config.toml
tokenizer = "char"
encoder_stem = "deep"
encoder_widths = [96, 144, 208, 320]
decoder_norm = "rmsnorm"
decoder_fused_qkv = true
decoder_bias = "all"
decoder_qk_norm = true
decoder_parallel_block = false
init = "trunc_normal_002"
muon_scale = "original"
steps = 4200
Rows from block 2 of the image encoder of a small encoder-decoder image transcriber, named by matrix and row number. Rows with one number belong to one channel. Each number is 500 + 40 x the weight over its row's rms, rounded and kept within 0 to 999. All counts start at 0. Numbers have three digits each.
After each channel's rows are labels from the 100 images, of 14976, where the channel reaches its highest value: "strongest on" is what is common among them; "colour at peak" is the nearest of a few named colours to the mean colour under the peak. Only what is clearly more common there than usual is listed. The data: seven-segment displays showing three digits. In brackets: how many of the 100, against the usual share in percent.
# r30: branch 2 reduce pointwise conv (encoder.blocks.2.r3.0.weight, 36x96x1x1), inputs 0-47
# b30: branch 2 3x3 conv (encoder.blocks.2.b3.0.weight, 54x36x3x3, transposed, each kernel summed), outputs 0-53

r30.21:480508523487452499469527505478513405500487528456463543456510470498471468500483510471507468543517571486523462557502436520529475533441584565502523
b30.21:499504505486505516481481438506512453485470444437479486449444496468453450504547422540499511462502453560476605446460451413509526504487564494466536471526492567475470
strongest on: the digit 5 (57 vs 27.2); dark on pale (52 vs 16.1); third digit: 5 (25 vs 10)
colour at peak: black (27 vs 10.4)

r30.32:471484460428406480446471443480505455461498514510446441516479460425437415391416517464479546464529495523500478478464494535575510572527543550470499
b30.32:449495458464465509458475458532560469504551518465475504571449468527527544462538565497427557415469495479475558487507436499499508473571471474534424482541484474469455
strongest on: the digit 7 (63 vs 26.9); third digit: 7 (33 vs 9.7); second digit: 7 (29 vs 9.7)
colour at peak: black (59 vs 10.4)

r30.27:503488489516481465509487457508519516475540597482497564502465474471540471462468453465475532520502491614625505475578521543579528546511527467501522
b30.27:465487515522503527450478533506495546386474509484486468580529476376472488445465457500438418539457513480499509454452505462474495493547499471520506430504488468502472
strongest on: the digit 3 (78 vs 26.9); second digit: 3 (36 vs 9.8); third digit: 3 (35 vs 9.9)
colour at peak: green (25 vs 9)

r30.4:509527490474470474514474585505503551507504557449492516468496518482505513480561565516501509494524671485429472651496479460467471493437625596492471
b30.4:490420514486516398486513522447492446502505466518486502496427465499427482482454490468553462479471447537506472490441376531511428495466518498492508541474473502453455
strongest on: red glow (44 vs 17); third digit: 6 (31 vs 10)
colour at peak: red (35 vs 2.5)

r30.11:474510478517499493501433427508433497463466514467462453464474462450457479508533535485500424435525501538491467535502555450521527457496484496564495
b30.11:448477525518470500456468507435448499447477492480471463448382567519435490492496481527468491445508485470524522423415457479502531481514515452465508513482459526418458
strongest on: the digit 4 (88 vs 27.4); third digit: 4 (35 vs 10.1); second digit: 4 (34 vs 10.6); first digit: 4 (29 vs 9.9)
colour at peak: black (60 vs 10.4)

r30.25:513485543483496535479504476485467435599536541492490517544472506498488533506620622571532440461487499502569492423490545556479495455483494518523451
b30.25:467505507534518503508559427485540460536452579449494486486521527450442446510470449470510558458512501487472459545488505551470523452555474456512460482482478501372450
strongest on: the digit 9 (58 vs 26.5); red glow (43 vs 17); third digit: 9 (27 vs 9.7)
colour at peak: red (43 vs 2.5)

r30.6:454487485580500473524443474485440427511488517467537547448464428557525519470471459543515469486452491466510479430476431429485411522508516452555468
b30.6:475485497451481540463465490490530483483498497508502470447431458479556430526478467522444578520477466455489488459497565487441466450460540408453564511502464484577446
strongest on: the digit 4 (88 vs 27.4); first digit: 4 (40 vs 9.9); third digit: 4 (40 vs 10.1); second digit: 4 (30 vs 10.6)
colour at peak: black (31 vs 10.4)

r30.30:551518478495493460521473492537441466576554493508470463458574515442455505496513465489462502501525470500504536485467452545453501438475503437435408
b30.30:477557492441496518434482459481484487500498539494493486445440521501493424451532461553518547477420392465501544557468535446479549439461460472461464457511510482510481
strongest on: the digit 0 (73 vs 27.1); amber glow (39 vs 16.3); style: red glow (37 vs 17); first digit: 0 (32 vs 9.2)
colour at peak: brown (73 vs 29.4)

r30.20:510444460519460548529421479519460525491513471496479504548584522450480487508523490591477455438527510505492465496549455496496471467486450474496576
b30.20:384528457445479562492445489538496519554463543519493487426473468488496439475497525508504498456488474472536530466438582489425505441493475510529453472510515510489415
strongest on: the digit 4 (79 vs 27.4); first digit: 4 (39 vs 9.9); amber glow (35 vs 16.3)
colour at peak: brown (62 vs 29.4)

r30.29:481496561491520472492490558445456528458465511425422533468441507470456395507443488480522491408478511501478489557429506473532517535526492519476447
b30.29:493479499499490517474507490381543472401481467503473521474397537451450459517472472537445500511460499508501525473459441460569497546477501520422535469499489503471445
strongest on: dark on pale (35 vs 16.1)
colour at peak: black (32 vs 10.4)

r30.12:486464424472480480426513426433383458486481542490461444434495505473469463456562523547517501495441454556524566455498516517451495423505469489527519
b30.12:528471505456441500467440473531493467551552536460429495451422467456502513565517567530433535409464520497479532514497448478546558501519507455550520510495495511508426
strongest on: the digit 7 (86 vs 26.9); second digit: 7 (42 vs 9.7); third digit: 7 (32 vs 9.7); first digit: 7 (26 vs 10)
colour at peak: black (55 vs 10.4)

r30.7:501530545509563478451514571462475423476457493485470511466544466582480494602479490492482503534479501492475530522517538502539489568464539492428498
b30.7:527389474445503450495470492431485525470521492467429453503480476418500512471441452520472485547437445510464475494449437400507475501472462467459486506474498512514503
strongest on: the digit 3 (78 vs 26.9); dark on pale (74 vs 16.1); third digit: 3 (33 vs 9.9); second digit: 3 (28 vs 9.8)
colour at peak: grey (74 vs 30)

r30.5:539522568448517492462465604516523506502465535416488478503479539509476488498503522462513523437451494440489486484424496538475457477453504530520456
b30.5:513532482502475541528537432467458502535467542488415473433498571482510524434488488530500504467495452437437523526498478513519562441417500540514422510426478499479451
strongest on: red glow (54 vs 17)
colour at peak: red (52 vs 2.5)

r30.19:446486438459523462431531473496477503439487439549477494413521513464513504426478553474545426458444508528538536493471506467540494557506444491496505
b30.19:487446485514488451432476487456507454457538476472471518437368531564476480483506451555419493512430452519490500460503445437472465525481531493527536522490506483471468
strongest on: decimal point (80 vs 50)
colour at peak: black (26 vs 10.4)

r30.0:498483507461551482492455496513427532476492529410498418490504522517509428472467532496509508526510478540546477482406458539504475498509514543417481
b30.0:515479483465459493464476465466494452512493458471451467421451497492503464484524416523437505412487386510494571497503462440479557460477564475464473511532469519490472
strongest on: the digit 5 (60 vs 27.2); red glow (44 vs 17); amber glow (37 vs 16.3); second digit: 5 (31 vs 10.2)
colour at peak: brown (74 vs 29.4)

r30.18:534494526564534478526503506503456518510499482531484498463473489523554453500468514493494604550477459498489444468473522478522498500536510506415444
b30.18:483493530463546529512525493558489443492500392490466461479458439471525480505512418523503485470451427532485605450471468437541505494506543485431495481530516511449461
strongest on: the digit 6 (61 vs 27.1); the digit 5 (56 vs 27.2); amber glow (37 vs 16.3); second digit: 5 (31 vs 10.2)
colour at peak: black (35 vs 10.4)